{
  "hop_length": 160,
  "activation": "gelu",
  "init": "kaiming_normal",
  "optimizer": "soap",
  "lr": 0.0015,
  "beta1": 0.95,
  "batch_size": 128,
  "final_lr_fraction": 0,
  "warmup_steps": 890,
  "adamw_weight_decay_other_params": 0.05
}
Rows from block 4 of a small spectrogram enhancement model, named by matrix and row number. Each number is 128 + 32 x the weight over its row's rms, rounded and kept within 0 to 255. All counts start at 0. Numbers have three digits each. After the name is the row's rms in percent of the matrix's.
Before each channel's rows are labels from the 100 clips, of 14976, where the channel reaches its highest value: "top examples" is what is common among them. Only what is clearly more common there than usual is listed. The data: drum patterns on synthesised drum kits. In brackets: how many of the 100, against the usual share in percent.
# conv: 3x3 conv (model.mid.1.conv.weight, 384x384x3x3, each kernel summed), inputs 192-383

top examples: ride cymbal (99 vs 18.2); muffled (low-pass) (47 vs 12.1)
conv.92 095:092112100115141155131086125112176079115175104138116113108119114135125116140124088111141169050093102154135129111126065176113115107149153133088137149120099059084138112110104128177139207178137175128082138128151107154103128118162133149065105125163089121099096155120135147130128089075141161199079153106139134123092075096117115073140120063119113134112114156112144127142143161138120123104122042091110121166139077147155150138149153119159214074161196121116091129113097108091086090091141111084104139112139132121059050110072104145109191126121074107134126127130113102128112129103112117110

top examples: thin (high-pass) (94 vs 12.5); pink noise (31 vs 7.6); white noise (30 vs 7.5)
conv.309 091:091101154149140147116117109164137136197130127182148095118095160132109151073132152125088092098124165133149091146116189139116141132131146106124121127103089140162178145135110160162120068133145127158143105168107106129170130179086085147142146145120115119108135084143138167158062084146104121109146078159118157135098139187117083104155166140166163115133085139130149097131111112155176204128088158139110175121108097136176158120144108138121176195145093172117127067168178195116106128110131080123162125194106103137112137174111162148117158120104115170095146166149132161150122119135168106145

top examples: crash cymbal (47 vs 20); clipping (31 vs 7.9); text has "clipped" (31 vs 7.9)
conv.158 104:082099123137173163124120125126101099139102140096131058141148121112121139128138093121142114109112106118145048087100098080145207139166101122134112165113175108109108158136136105141184114084125159105086077146153110121095132128166119092107118134139146091075183157093124115161091114103133096058105100165127125136075118110118086042155126067080078122131084135112128074075107182137106058087136180122095066136081133169165091097118202132135080081111044114084151132095164140099148122143095140057117133070146081086125100050100066095128099137121046102119111089096092152109142158098089086128

top examples: one drop (44 vs 8.5); thin (high-pass) (44 vs 12.5)
conv.283 108:091141185118110142158135121101230181175092163091120092114155103180080152132125135134143094128114152138141102200139145123146163117093111155144153138150089183074077104108106081159050105162077174102104116183098094110155085103138129110129121102089163112074122104092075204098155114147119098174102120162162098166131111111147134115174104127100122094117174114126093134132128136100128136121115152125139203162155147096116123094144130112136135124091085152118108133116120145143147081122106120123138101036165074123110111189095134090137142091069199134181145121099154103105100146184105100137

top examples: thin (high-pass) (74 vs 12.5)
conv.359 101:096079154205159156098088150118163108089112134078115067130124131180102207103152080168146110138054108121113063051091123151140072123177078186132167142082106146101071097102124108173100099097066176103109037167143068128136113128139130146118121121111123152098136102161147175166161108155113100131121165133148103146129155113076123134117132120163061085149145146133118093105137142119072167110078101137130048139090169117132105128182104122097119161118114184185098142156120093115112115118146135136135110101105111105151176130106158080143085090032146138114150141127130131083106118121091136111

top examples: white noise (36 vs 7.5)
conv.100 086:126129170139125095113114152094094122127127148090116069071128124114089104127124091091121140100096088123099095077139052120163134147111105119099141067074080099119109114122139112123148185097125115125138086119122169109102110092110085155149101090110133102087067151091129125087102105086097095112101098114098081084103112139109097138090146076104177169106084129100124090132131129123155067127021053124096110138153117110098098126082114096102139104148074089046137098090140137080045145141101130120150169078128057070119110084066101075118129137159148096136049083132136113177064154102131078132

top examples: rumble (44 vs 7.3)
conv.200 108:061130057118101114178076119082154145094111153138063119133086119117116057133087138125085091152118095161151107129139081141083119149120105110178130107173142115145137174081052100086068118113132116133133131125151083095102116129078088113141125141123152150129169122140126063104141172153064127076077119089099094091094109089111143168144084137109107135103164038136125099133116091116091100109115120044106133077119080115120115139109145147158141131092101039114097083118064145062142111137129086096066164103155112147146146147132168130146105162122120149158107134119105139127137094152111114135

top examples: march (45 vs 8.3); white noise (36 vs 7.5)
conv.178 106:118098157112120099119116142156133101133102092134124052107095108128143147090137132080094138141080103110147128133139113114112148102080107111128116148091142044112092068122142155079132177079140128117132057114105213095114120152131116164104100111112113091131193126104106075079090104084102045039155130164145151111124086180134091139069151080113101147095069133078136113120091182099099083153063110134127100122107113099069118125123105117102129124148147120124112125136153079127074205086131122166110186096090134063119064069122058098097138128106121144113103098147098125180120162099165112078

top examples: white noise (26 vs 7.5)
conv.54 095:143129136150108089162093109140102143084114141148110080136098117083120149128084098057087050119157126177129159095121165112070157141084076097106138086117123121076133107096128120093151126101133100065146085086148139102087128093105081181160098093088145134157127152092118120169115123113079058127121110164074120116073113164098115097150142162107151125090075095160125133130076089120103144121128147125110143144128089110154132163091128104162112136177089097109127102115114157084152131108098073113127080125146145099119103197092136055122098063122099123136090112105117085156130101127175181101

top examples: open hi-hat (62 vs 30); white noise (26 vs 7.5)
conv.195 094:118144132165106152138076098136159119174117118112105106159094108100110108123127070130152140098146139120153180136114228139121136140084105087104100110142092140108114145122150093162124139120167129129136100079113155096068128146099129149095135095177096075071124139056112131107141201121128149127149107139118141090120108195133101134178145074032169130131141069098122133158112119148114125120123146117123060126130133067177078097154132056148070084087103111120123106108168127121113158070088115096157143108059102086158126146088177128106146165036142095138124086161152099191125066112182178113

top examples: open hi-hat (96 vs 30)
conv.255 099:096182070155121121071073102139084127072144184098117072140137072127089100139185076088097138104112111104096131066093088109128117161105085083093155102087147089095097074126122105133043106107129095122141083117121157100113119101128097118130117124096148120142112122079141076121129093130124070114047087168097150113112153170106134103060163085118076140132086154075124098116113128133026123108046106132098115084049145047095117203093060172098082119081127149071116074116124131165095163088112208121172111144139133082173115100064073097113183123109143121063152089114116101150162120111116138101

top examples: clipping (89 vs 7.9); text has "clipped" (89 vs 7.9)
conv.324 116:134082136087186103152108139080127115134114092090136112164111118152124104110094098136131108071157107129145133088132081140095139117134142151152120068137123131178165112157098117112189163107095140117113062128070165187100073154138122163155169152189115132132055137104039116124126110131150115133152102129098140102177106133143121162104108210155146125157132111193104102131134103102108139127147106115121104150102109188065148121099173101124182132108072125180110105158085109106148099179162119093113157154143053099101132111118114113111097184085153180150097136124086133131122106124115142137

top examples: muffled (low-pass) (29 vs 12.1)
conv.274 095:094108136088174133134115151158137107151109142113105083189141147151081144165131128083110122101103117126165134119091153096151174146077103170108146149117169084105050075063098164109134098127142192077119128126120151076172163151135129111106119120132086119142181130144138129068207102090091089144146123174087143107122140141142145092119134103070158145084127217109146135080143177114093137104124141114083127116112084084102114151145122156115160134120204161129118129064125090188192158103078159157095097172127167128120115077079076163096145143075056145133157104096142066127178162064117042100

top examples: clipping (71 vs 7.9); text has "clipped" (71 vs 7.9); thin (high-pass) (32 vs 12.5)
conv.376 099:114132128119159096138149167115136125192067105221089088175138120148086099142212208148170143129147119099186173161145214219117150139132118120130156142175117119154138143090093128137106110094132148147180053173090091141160170126106111147171118129121141200184061136147090147141159118154095120090090139117080147146075136137149185172150136115117081136139079136117089135138150123125170141138088133139091123117152054197131148145117136092163109127119132089120191074113114112146111123120200129095152085174148108124129072138096077167115164209124038173111127095129118134129139101129160107114

top examples: thin (high-pass) (67 vs 12.5)
conv.130 100:109106087131099136049166162107163097119136116104124122151132138236105109107118190122161089142101131115162108161242128117157161061111094130139053172100057075145131134168113097173126099141150146061133119103127123159103077138154134180178130131145150066140136169139116126119098114074129187116127106130074106127125213108070104114146101185105107088140150132125120146097153123108164138069100118121146188193140158137114066106130111193100070122114145147096151111105125102172090121149118139070097082126075083111113108113097108108128159131143116176083125105161110166119113152106126103130

top examples: march (51 vs 8.3)
conv.352 104:100103182141045119069159106141126105073136135053125086108103105149113135112094144062109134134103067127114098129094146103132128126084130077152138125078103068159109147151140085118182130095088080114084059082150113099072116098101101150088125102095191129101085120143082123147138111145108121124124064199121177120143146156141080109094163140141195067129122184165119125106123128131126140137090153128083139150103143072114103122081089043146161087126141103137095115085166116177098123118085094126124159094149120084149119094105094155097071067100130142101116144069177107102147049093119135103

top examples: march (57 vs 8.3)
conv.262 125:122129130065114103127108114143155132120175134113111108142164126037088145131171103100128120160089118154177099095107127119082128165123117098140155103127112162122079104111112111205164083200101083159090110083071129121102126129131127154058141165117139146052105114104110075144117161119187163184169148111116148145163067131157102089123142135105153109121125141134122087107149108110135113117097112144094065116075112137106162039172173102152106146134069139130064145136158105133168133106111134114107163064102133144140150087143121105129086131079082138130102134070136098140135096134129120081

top examples: clipping (81 vs 7.9); text has "clipped" (81 vs 7.9)
conv.25 117:176106110150133091093132090170077146145122103102146083108093083111120128123112182132124130161096099086116083072145152128080144098119092141138078121114105072138149091138117128111203099077163084125080053099133109166142059106131146176147147164136179118121089142112131089106154096163118097078105159123095143171150140106172130156132125179142148077119124084131127106134098157092082132065063078138101108095161110152092184131137139103094109109101113106109108132159161109161071137079181138124134156098119087071151048083108058094121116157096113149099062135092158116100177080109123156115

top examples: one drop (36 vs 8.5)
conv.107 104:200159146118121147152156084137132125054157160130128149142123147109092106083082083160108110123126185098047150175092175120115110131118109164148084135169078084138089152123100100119107109127134133136107173139113148074100104125128110177166109153085125095110111161091151170107112197116136111080091119158098090133106132200070131222110107066125104165101126097115189115137130086114118110123128114141063133111095137115157101113154135149090106116094066127102133124144160162083139166126123097102155177106130092136133134183122154117092116087150165109123143157167125093158137121091129131149

top examples: mains hum (61 vs 7.4); clipping (29 vs 7.9); text has "clipped" (29 vs 7.9)
conv.55 088:109138113016124103107061126109136140162113136135134145104096120165066093103131158096080143078107128115121088144187149117113131154090124142059095095148146077056061136128126132111102110109119120132138161108234115147113168139069112128184113091132164163149112155132161089111124125092113089125065110140081119120149130148075083103130096084063123140132098123103109173115110139043125073135134065109156114124166133117085160140124131130147070118097166116147077118092098139174096136132186112091150079133151094092097087163061157124164128144137105116141074115123073182121172094143099132101

top examples: crash cymbal (76 vs 20)
conv.381 110:111094104093098120109122072122150140104111097123132115189124091099156101095125153136106135223130152156142092085137108147067134107162091107135139140129061124106166142183091128112168006187090121112090129112175165130086120098123116100086111152144092121009080093119142046140093107137105117156183109154104145168113132144136117081108139112052112124087094111137142091122139190091132097107134133092066100133139103146120121132131165078152086148121130112093126125112112112136157125155108115123087170101152077129101107119098071171159174100082146139107121089026131075115133138099108129047

top examples: reverberation (75 vs 35.3); text has "room" (75 vs 35.3); text has "reverberant" (75 vs 35.3); muffled (low-pass) (47 vs 12.1)
conv.366 101:133099135087084120100125087132104084113166192101114134120127078150154170125105137112118057116098106085119128100083095124116103065102143134129113102131122137089099185108161103106113115154099108109090092085027166070117095066146118154118077113106129106108133124153115128109151110125123099108083073086109092147140166146115138145137150188095162116124122119137161126119090069112167078137149099130090073152086105137086135093135140117118119125160152128148062136146152224167163111128101106140122149100094090112088175092139150146092141118104107128161132088085163097132133120121135065133

top examples: rimshot (50 vs 25)
conv.154 100:124108107100127104103135133157107055139083141128116121139149104143097128066128109109095110104084087094086106112103123116143131136137107116156101156113156063131090078144135114152068056120147129106093139105116102101119108143158104111136134127101085137111186080097138049141107162150140130074122102109073108097111161133074121160091134125148087119143079133113133098164111074112073121083107138106100072141089131134109138053108119113072166130111100117088111123074123116189132118186137125098108182052130107077171124077119088071120106147081126081122123172157108127122097161079118066126

top examples: mains hum (97 vs 7.4)
conv.199 090:133116147123077080106137153114150081135138082125163155081109072189146080077085123072094143120087130191129168168140090114098141082099147158108140103095155114066149052121160101118103131206183123156077152120119141111129089114100110112166151100104120102121158069123116156109167129132096146149073077079083086151129182097092147171093099190125163161103089096073113166162056125047123136112104103115163121142162122167129123073090157080093100143153223136096090125128134107158096132112129071107136146137078125115132082150176135151119150131145152137136133103159081154127067162077132188064

top examples: rimshot (84 vs 25); march (56 vs 8.3)
conv.65 080:126150101153150163108104181115164089139102235149136037181154082138144083100089147122140175126097101107234132152105120160160099097120081105111162129089105134103126118150123061109104068121122124118126148112083129128115101147094125131170162114108137165116084101096103109115089098160146143058147090105139088095106056103151151118096209089115110108152144114108162144117126073142112134131076153095134158154086129126087133156205157096111122110109081087076091115067089162092130109151070127148096081105159088096126141144081169119121157129109149169131115136136132165121097114179152101111

top examples: reverberation (74 vs 35.3); text has "room" (74 vs 35.3); text has "reverberant" (74 vs 35.3); clipping (25 vs 7.9)
conv.228 094:133151067061123104133131095138143182113072086119134130170130123118130082101113073146131119121195092126113075078103122157102097174139117142117162104167130177137099153103081133148198110178065145132164154132068136119095112114119131107099079135141114215095112075129075116163156141128087138152121127112106102137087092133139130131160116080181132089169075098164094140114122127114089128220092135135161181132078100149102154087114146114102101133084119114090117164066174207134107140047121137170090069090197090101107082107157064130126148128124102116133143107112119090098175085146139071089

top examples: rumble (60 vs 7.3); pink noise (30 vs 7.6)
conv.335 084:127108118183088163132137164039133099103120133085139111105138148084117078118131134125109116114108094105131090151136131100155108135149178115099093102123162087180092119132074083148101090168109175109125094107136095139101117079146118140154114148097099151083109129178153139107191116072034118138136106113131099115108145096125103132111150125091156039111149173000072084177157130102146058168152073171144125127083157145135115118148063132113122070097116133199125174111103128148173112089137146109161134076148116091114141102128094128150119136070148180068128045113104140116119153120122146109

top examples: clipping (29 vs 7.9); thin (high-pass) (29 vs 12.5); text has "clipped" (29 vs 7.9)
conv.173 084:142123113132168125124103125143136138186159180127109085112121090066063130092127092116167150122138150121160150125102132158068068135121136120135117155139158186081122092157123148118100126105141117105114086122095105107136111099126133163121148112148147124122074132159149149122117079090084070048122157075126102148136096150082169116182108163112106128155113111139176050154169095097053099124114140127143179143124165139145144109165103128136149136114078099196071127115111128147097124139188167122200124132102102074108169167079093122090132153096185216127076150129150111119133116148141153116

top examples: ride cymbal (90 vs 18.2); muffled (low-pass) (56 vs 12.1)
conv.217 098:126119094109138094153086117096145066116160093167115111087132114125090108171115096126140100073126093128125093113142131093106144137137110103102158148094131073115096098123126127181121074158148140204155119138118102093160124108163113134104076142173099133126077086156160125174138115060156150187165132093043087165093144104112108145116097072162121140127107194105125128133169126090111111118123060102095147142158119115117153120136114134136200108136112173114143145139113075137052126103163169088147156111146080113081096082083142103100091085102124050135108114131131140137086094081103131085

top examples: pink noise (89 vs 7.6)
conv.221 095:166117071155100112111161079124086112105132108150134068089112134094127135099121098094164097127152123155211105091102100108132141188135152082110131048057122160108144160142130086122045158069121051155109048082116156146066115066119112103174124156108118191120099061134101070098116119098167096120124135124153144142124060139148153098136153120118170140133196083148080125118118122114110133118143101126081159102060122106099095102134116118167152106122124135134111125051129151141124176078116131135087083110183120121152112140105105096170109175093112100119088097114122102157134097121165119083

top examples: cowbell (36 vs 13.8); clipping (33 vs 7.9); text has "clipped" (33 vs 7.9)
conv.73 099:166084135140134108127116102129088155139072142145177105110097042121126097129111127107144158155146118158115137061109145154121152110130123129087099087165144045123152181102119136105137095054157080146124066114115125096150104089125113148088115117130103043132156140112139113142119109110145125064163157100103132134071101078217141102160071097105073152089140067152154113149150131139100139076120124147133072097137041143095128135123150154178146158177105087160161080140141089116109115154136130151092171142180085099095120079117099124073112113160146118188097113135144168121160125100095068139

top examples: rumble (83 vs 7.3); clipping (25 vs 7.9); text has "clipped" (25 vs 7.9)
conv.270 101:072157186128148116125122101075103116123141092111087094144059089100147153072074123129101139112151121142066076117104145151082111155103113035119062118122165108142107105133151123140098140096116146104136162117177102132099144157106110108102122119175169173135115137121148125109153132055133129155092106084173078036196120125072151183154143163101023125123097074104090124115104103079073063160077117067062127156141098187111169095081110110124091112113155046127104114128121149208047124120147079155134148112128123105164150104143058113131129100142112130127093128079127145106095143130091122103

top examples: crash cymbal (43 vs 20); text has "noise" (33 vs 15.1)
conv.66 098:127122130162123128090207128137128061128126134104172140081156170148166145096128116084171093110100100135212138078110138146106150151113163063100100121134178115134164156154132135101177156120130121091180149103165142140135123092123172133144087203149130125132123145123152074173086093115099164127119143108192077140147161117134101097093103119095135091123074165138235161083134144150135152108079097137104127149115140152139131137147142103064162099157106100122140148140119112180073103149117131121134092125195140145070125078099085111051112144145106062087070089109096138109182155094152128101

top examples: reverberation (75 vs 35.3); text has "room" (75 vs 35.3); text has "reverberant" (75 vs 35.3)
conv.212 095:094125141173131124068119125095065091116144163119147118085131135082114070093119097105091123095107138171073180109131114085140142148078097111083071073133116090098107126096104087168182140143119079138113083101110157112135100080112070103205127083134094155055112150143156093155151105122074168096097122122090125138100135159152107151094149127120143137146149127119082087142147145117142136130159070117130117110115163116123132092106162086067103120106123122119167096125130127112118144156136129105140115099135095130086163166144124151184125068147148179116122124060093112159146100118173067180

top examples: mains hum (89 vs 7.4)
conv.172 094:144133142105148112106079109131136081142131106116143138160126145121087143136120159106042109105093155131181109111154127105121084123122142170097083127159136136080154093134126196062125125068134120052131095149095116124159150158128078122146125089126111128104096188161120134139187087150099118140087096074048105156066080125110044073086065192039146133149113108093102119132144116041106149151167088124111135077108043134081163086101163104134102086108146089155131095119109103191127135144159075134115124142118113116053034172074058119142167146100154109149075081106123129106136092112108100081

top examples: pink noise (42 vs 7.6); clipping (32 vs 7.9); text has "clipped" (32 vs 7.9); muffled (low-pass) (29 vs 12.1)
conv.259 086:070137145059111115092081151147110091150132113096112134133168128166132098101156150153163106142151089146195098127112103076128164129184152108099112128110102139155057103134105065063121065128142148139199078157078121124101094102150140151106120122196088128125140078118127174175117106080140133119183105113170118111136092117111109112128165162102155103122110218085132141116140154080185093076133095134167132200126079178109083103146127094127122147170180172209161126116079088130159101080107148128097137080198114145112106073159100101093132126137136102170134071098109080129112157144122109140

top examples: mains hum (25 vs 7.4)
conv.188 111:090110142099059131106125103148125094130126123115127133135110150113141138199175090072124098165110068150110097075100085133078152175100121117128102092180155116097121108089149116132170067124166083143103058065116097147061110116142120107084077139116075115118113140085120093133088123210117101113117117165109179106169100116162115092138139100151115119103085141133150075141090124117066171086100157162146075119079142136113111099108086083112120122158127156123131120088098126141101095148126125129123148116109140094129148064088108149105111083102144114142021161151125137095126081130095134106

top examples: crash cymbal (43 vs 20)
conv.236 111:122074119162092057092160059120120176102170103149113099109122177114114127073104154088088141126105080197205105153217114149159158209096140088096136086148122083147119117106112115119092175108144104112118085112203111134088120137163118141089124135113178120082084098130101106118125157133129083144085122134180199137112101104101083048111109096093117154155099085092046131117078151126091127176095074142128113125120035135085083086129095140145111129134108104090153123146096128115114096101085128159102101077078120094112165136066104160111118115086127138148110077111126162084184115116112119105

top examples: clipping (25 vs 7.9); text has "clipped" (25 vs 7.9)
conv.330 096:144112165081197124109102162067157102158111163086124102095136101168105099111114098127135159050144118054132117116073106152168177127125103125090084111137176106088081127131103136122197091079112128119157114128123099129138143132125120121143085208120097127102129140118090172190112110080116077095131106142115107167142099160205106111131054128111133108094115142081170083114112159116148084121077079128118129153114081119166094097071152160114118117120171131082124062130129147171155111138079130116092098146140102106091161136113116109107146136111130235107120119138177112102148152100072059097

top examples: clipping (30 vs 7.9); text has "clipped" (30 vs 7.9)
conv.347 113:135144076046131149134173142092072109127123096143100141137079137116132072124110122141064089157135149138168109164155101128139107097129154114113162096149114119178197099094074125124100124084140102102156122113110099147119154122069107112098118088069101108108119084173121102111112117141063155165074089121118132079085128098093160107115137118139167174100150096094028130117120101155145140140144096091138096119098142100115082119114098095124097143109164081134135091143088123101169109116088079027136099144084122158174142183118141171160182145167145112168133098119099091127101108123129164093

top examples: pink noise (86 vs 7.6); muffled (low-pass) (47 vs 12.1)
conv.311 120:093147123077063138168148145137205161069152110161163151126198102071185167122137117127154083153150129122064089102152091122108074157154123137118159161111121125095091156142188064163053132139067173169150150143098092164098095113121142081051156155129153164074128094138087113139113114094153165115136134075153061147165116107099127185122156097106153093190101130138097122167085111087155118147110136172147114117130140101142109139170124075117155139158057148127099145088150165105158084090089159178107100138224154155153137077141141133144138108103142136131117174053154133089127097135079071129

top examples: one drop (29 vs 8.5); tempo: 70 to 80 bpm (28 vs 10.3)
conv.326 096:090099128121191090082115133110140174072137130089143081114182106156116154119144123170152142085107105101152043163145097088119176127109199100117145103113152093140110110150120135134143140127110160141052078103109122100086103134124134148078130154174123206123078126090100153193139091123129096172156122158105129121157033128122118138130058077129108120181092202105127087127147132124077118202090123107069116179061114114088089122083157166110143120127099161109081079111116131141149143093115135132149083125182054082132141107185116087108053157055126214123134171131230095134082135143115101149

top examples: muffled (low-pass) (71 vs 12.1)
conv.256 095:131110104108099079142131147121090127072159147112130106116161143119127154070058124127110115072161130181156130137127116062173117114154129186106121077143072089131121091143114143144089115163112127096133143110084157180121129061134123127147153133119128166117109076110171101135102084098108122130132098146112135113124112132112104129135165100090120092090141126162049159089149127171153060153147074134095122108113048100116111135077144018127113141141160139092198142087109182167136143149157148175106081127153106167124108139111097122109183177115104175170165086068173105134135098148141125165

top examples: clipping (28 vs 7.9); text has "clipped" (28 vs 7.9)
conv.127 087:129077150125087070167121096139118136110141070099141127129181121099133116111121146103134170113158110133142162091140133171171171143125134106090139090111077123153100127163126047116232087081137158105118159100121113152103109132070107125152129157208105108125123143131104074146130097090182155089108104094081104111110149114213118137155103180089156129144071153130136122073079118109157099108131046145090116162134090203073137140083169148113068131147136098075129085119145144107124123151076164145094119133133133107116099065102127151134081156122080086161126104126195074118081106095138090112

top examples: rumble (35 vs 7.3)
conv.160 088:103108136160130120148106094083094105128127157113155137132128122082125168102114140108148101163112134110106106108189111072083079119155111081109114118091131118076118121118117127072079104086133108118172106136126054076130114077071134103122086118107161147116152156154151102103099127076110117152095175115080076119076077062075138083149069121153071093126123191122128117124157094145074132073056137139092060128150083095127160153100118054112133104146088109124115155072091158158034070110145128114141109163137100085143164127111163077116128077175106143152133122098151136070081141096060143164

top examples: white noise (27 vs 7.5)
conv.350 093:127088132134067139090116111114152137161159112080110091109127079175090136063138113114164166112165111114120156131121165182129145092097107104126125173098142105083124125108125176090081106102119161099123131095180123121186146136095148159114062137115144117138116121080083197122139115117107095140122112181137172096116092138095142080120117154064101121077057088079151106104109184125114080105056082091142132165130139118095062133103125201136077136134120125094138097098123116124058107128110133095134105127048169092114097088112104083119129153137081125162081088154119136144123193142125112064

top examples: thin (high-pass) (98 vs 12.5)
conv.144 105:110123130091098058118089113119125148093077120109108114091117052093174108119125164132147104197085162086151139054125112089087124074183161096143089144098077165090118148085111164111145122156096102116093111124084142091149079157102110161122128158147093092152157132106168126113146104127110098118165100037116106081114121121127125122136108102115095084106122179165187086126121130116098127059106144117111069157099127164092156080130093080160151053136070108147072127099129129141110123066154110101117101101184080119122152087163118089106116113040117148101099130097093072113105101125111084067

top examples: open hi-hat (99 vs 30)
conv.215 096:142153072046125121144154086141092157150098106090088091084121117178104109119186131074137129077155081125105108112158109116142126196053116119171151106113093114096182091109115126104160150081112111136105063067169123091150141152118136087081113142105127149099096000106121127154126148094120114111131133161085127106115124133173169172181094145144120172136117122120102154100103104145076124116112101099171164114094141077087132137113104195135115160100102144151099065136158097152105136113124131166110113126153172053135049112111097076161160140139121158128076100141100063128150099111122154131

top examples: one drop (72 vs 8.5); muffled (low-pass) (31 vs 12.1)
conv.179 104:105141141084136131108143183119162153118202149072126087160137171152071164097131072143152146091077118107154116183058140127176119107102088222162134145115098072150034076128124071160101158108160135143130155132096148114079098065059136140111128133115141178042134101159136173118136093096148102127124128170110131129113077161095117115124176152103143115114108158096094127142073103083137110169114126134091180111058123094164143049198165145123108126121147112122158134130149149163199167084126124126107117032088091109101136197103131135140098131120121094130083139091170106150130145152148083088

top examples: mains hum (33 vs 7.4); muffled (low-pass) (33 vs 12.1)
conv.310 094:129179140139133109143154112093097117085101122128099102077094135143130130060043114135065124145141138143166101090149103127115127105115092065095089108105115150089132162175106132138133088111126128118138111121119113103098194114178057164148122156104124156119106126084120104138095118052044090118144110049134101110067158087123082070093077176082164109112159068118117140131181130119062089108105098100127108069132170110083108126086096107111157060087107090097103158089111134109071127118128090142119092123171142093133192099104112136133099128134178095131098105116109119091151087133134166095

top examples: crash cymbal (53 vs 20); thin (high-pass) (50 vs 12.5); white noise (35 vs 7.5)
conv.88 114:087125115112105115158152146115148118114147111115050116103121112134134093183093123143074118119112138121086098125115093106132120148112138111158133097155094139114154139132035148132161132125111137094057099164142138067120146136136039115121149082049118121140133169113106099145085129156109140096101079153124174077137142111087089136077098093213096148151099125135063094077126145149138164130150098051148114124131135159133115105066151149110172132141108167105102078138125115108122134100111124081118122113166141134096108139124118157136145117094169130105123139110086110112107147131125101104

top examples: rimshot (54 vs 25); cowbell (53 vs 13.8); clipping (38 vs 7.9); text has "clipped" (38 vs 7.9)
conv.24 095:108062136085180111117126080129094095131084114094121116197113106146137146082103079097109084121090161088116162089077100121117108122164157082144095119176110139135070146150132157051161173100116119077113094100097160113137053083133129189155114121115099152120152155144151137141102109132099125081085108102094119131092103121093097153184164118124130100135118116152145132121097125083102127175121166149100132181081094157175175116123150114138088060117077109135103151100151192148078140156128115137101171197093100060122056049102100105079108132085131097129124188153137092112108137169119112105

top examples: reverberation (73 vs 35.3); text has "room" (73 vs 35.3); text has "reverberant" (73 vs 35.3); thin (high-pass) (40 vs 12.5)
conv.177 105:111107128145162130135061128092150138159123192111147117124106155093091157131161133129114129150109110125111157126132162187146103078155050109100133108101117151152060200117145088096103035066124129118167129174126084164120091081139112136170107125091175151098142248145085119134117114109139104116066105130128091114148125122124091118122121089104112100130114106136205158158161099111153101144113135143107071156118156105183156131110109107131086125094122128132099106111087142157113094117111131119115117113078075102106197094079154140099065122176084067115095172115161170141164099062128127109

top examples: rimshot (60 vs 25); march (25 vs 8.3)
conv.16 099:119111111079114168050187121081173113134139169076088102116137095120088168094097076134149136102095129148118063141119157146108129092121094141116128153069116110095136109167076096159129083135144167099101127078130094082124111107127135142093072123127127093058154121048141077154181085070101101094096120049127084084110153175136148149124145116099092119151096141129138123113113137086125117180108135115056099136082142100142104103122176114110081145102083115111130126123142152138153106160085123136135111069155089146129140103126138136113122090108072134135050134045141086126162089129135095048

top examples: ride cymbal (44 vs 18.2); clipping (30 vs 7.9); text has "clipped" (30 vs 7.9)
conv.300 095:157150196170093126173139135108126123079068106094130088117151117098133119136143168110160131101124107159105064092136142164146091123179168070109100140102110135175174064155121102088092108103123149119112132155148090118186167093124118130071079099128129157162135109133124177133136095117162165128125106133134142163126174044121129089119079143145082122112103141127109189140140154157133152135138149098054086082134130112098147143107120124110139115134123128140140093100069083159130080133098148136144164120083109124122100099097062178101125153178112069157134117085155074111116138159084093109

top examples: crash cymbal (63 vs 20); clipping (48 vs 7.9); text has "clipped" (48 vs 7.9)
conv.318 099:172100131097096124109134121158141116144062069073174158122107102122129119104223201123146098158069134149148144094214162138122082083121112126156119103142105117139119096103153157092147152075123071111071078139155128183119092122107137080112151119122165103089130177159132099105124165096121089143091141128128101142120114141136192134109154205112118113115159112069111121134139078111070184122130108171166139144075142176104185180141071070077083147128104168147080169154123121149125099095162151151146139061133109132151071133173105123105163130141085109115079117065116140128158097117119106093

top examples: cowbell (96 vs 13.8)
conv.26 093:095113193184108093131150113113103131101110156119122133085121063157175119114116080114114139082090063143140144142081084155132129137128086093084128109164103092147052105162114131081164186121174137105096103092088086163052131049163112135214151199107105135103087100100150143122117135137075105156075120091085093120095116159128109079137120143102136109149123114097076170168094157160082145123098101123151104158132148178074120114148161134057092122090147146125109094155114127096063107141156102118122130063138086112106112127082109136117150077126147120181107087163132124125113203171131129137

top examples: ride cymbal (98 vs 18.2); muffled (low-pass) (46 vs 12.1); pattern: four on the floor (28 vs 8.4)
conv.345 095:108109074106158132158079147108170098100167074139081105091120113135107194138110089131120120040191119168048069134123096099137137141123152194090194090077111101115141072129083137204107156147150108117095097104106110167148136132142086145062135111125097075120136123104118126105158097089130141170157067110099182115105148092156132090171137100156123146138131104157067108117163130108181154126125139107093141114064155097125132136119138159164193125161102153084124123120152092098143108123122119154136088183141127132131073131095115124075104141142096058105114088113141096116121124093084145072

top examples: cowbell (73 vs 13.8)
conv.99 095:124125170088120091174141124151157130071080104149095118149124161106136125128121096094123093147100090136216126137082098084082103125126126104137107101173123049140142089121134128134164056114121164065119138088139132092147166146145145158087061144130141076129127052097115137140135108135100077088142132117126081121121140119113106120109110199128122111076112135132146149125184111077100147099103135090061163158120132186077113136157107100093123154111110120070119129134101044093130117089152104136128169113088067122107126131117111083098165139085120075113058128099063079126113128112143097105

top examples: march (82 vs 8.3); snare (82 vs 50)
conv.89 090:128164078095105118114091079142167162119123124119118125098170108139116122116094174090135124131051118143122122154116141072123143189131151106085084140080112145126119104178107130121106118129108142083119106117137145096129103106149137158169096171124156125124124065086175106160133142114102109165165102116127127117126125119132099093116115067118180100188136133141163105105103153101123112077120152116084093079081144085120137070135130133106143080112107155110072097115096110177169129061110151159123100101068137037147128128139128109101080114012129059138164157125134091118193148143137096132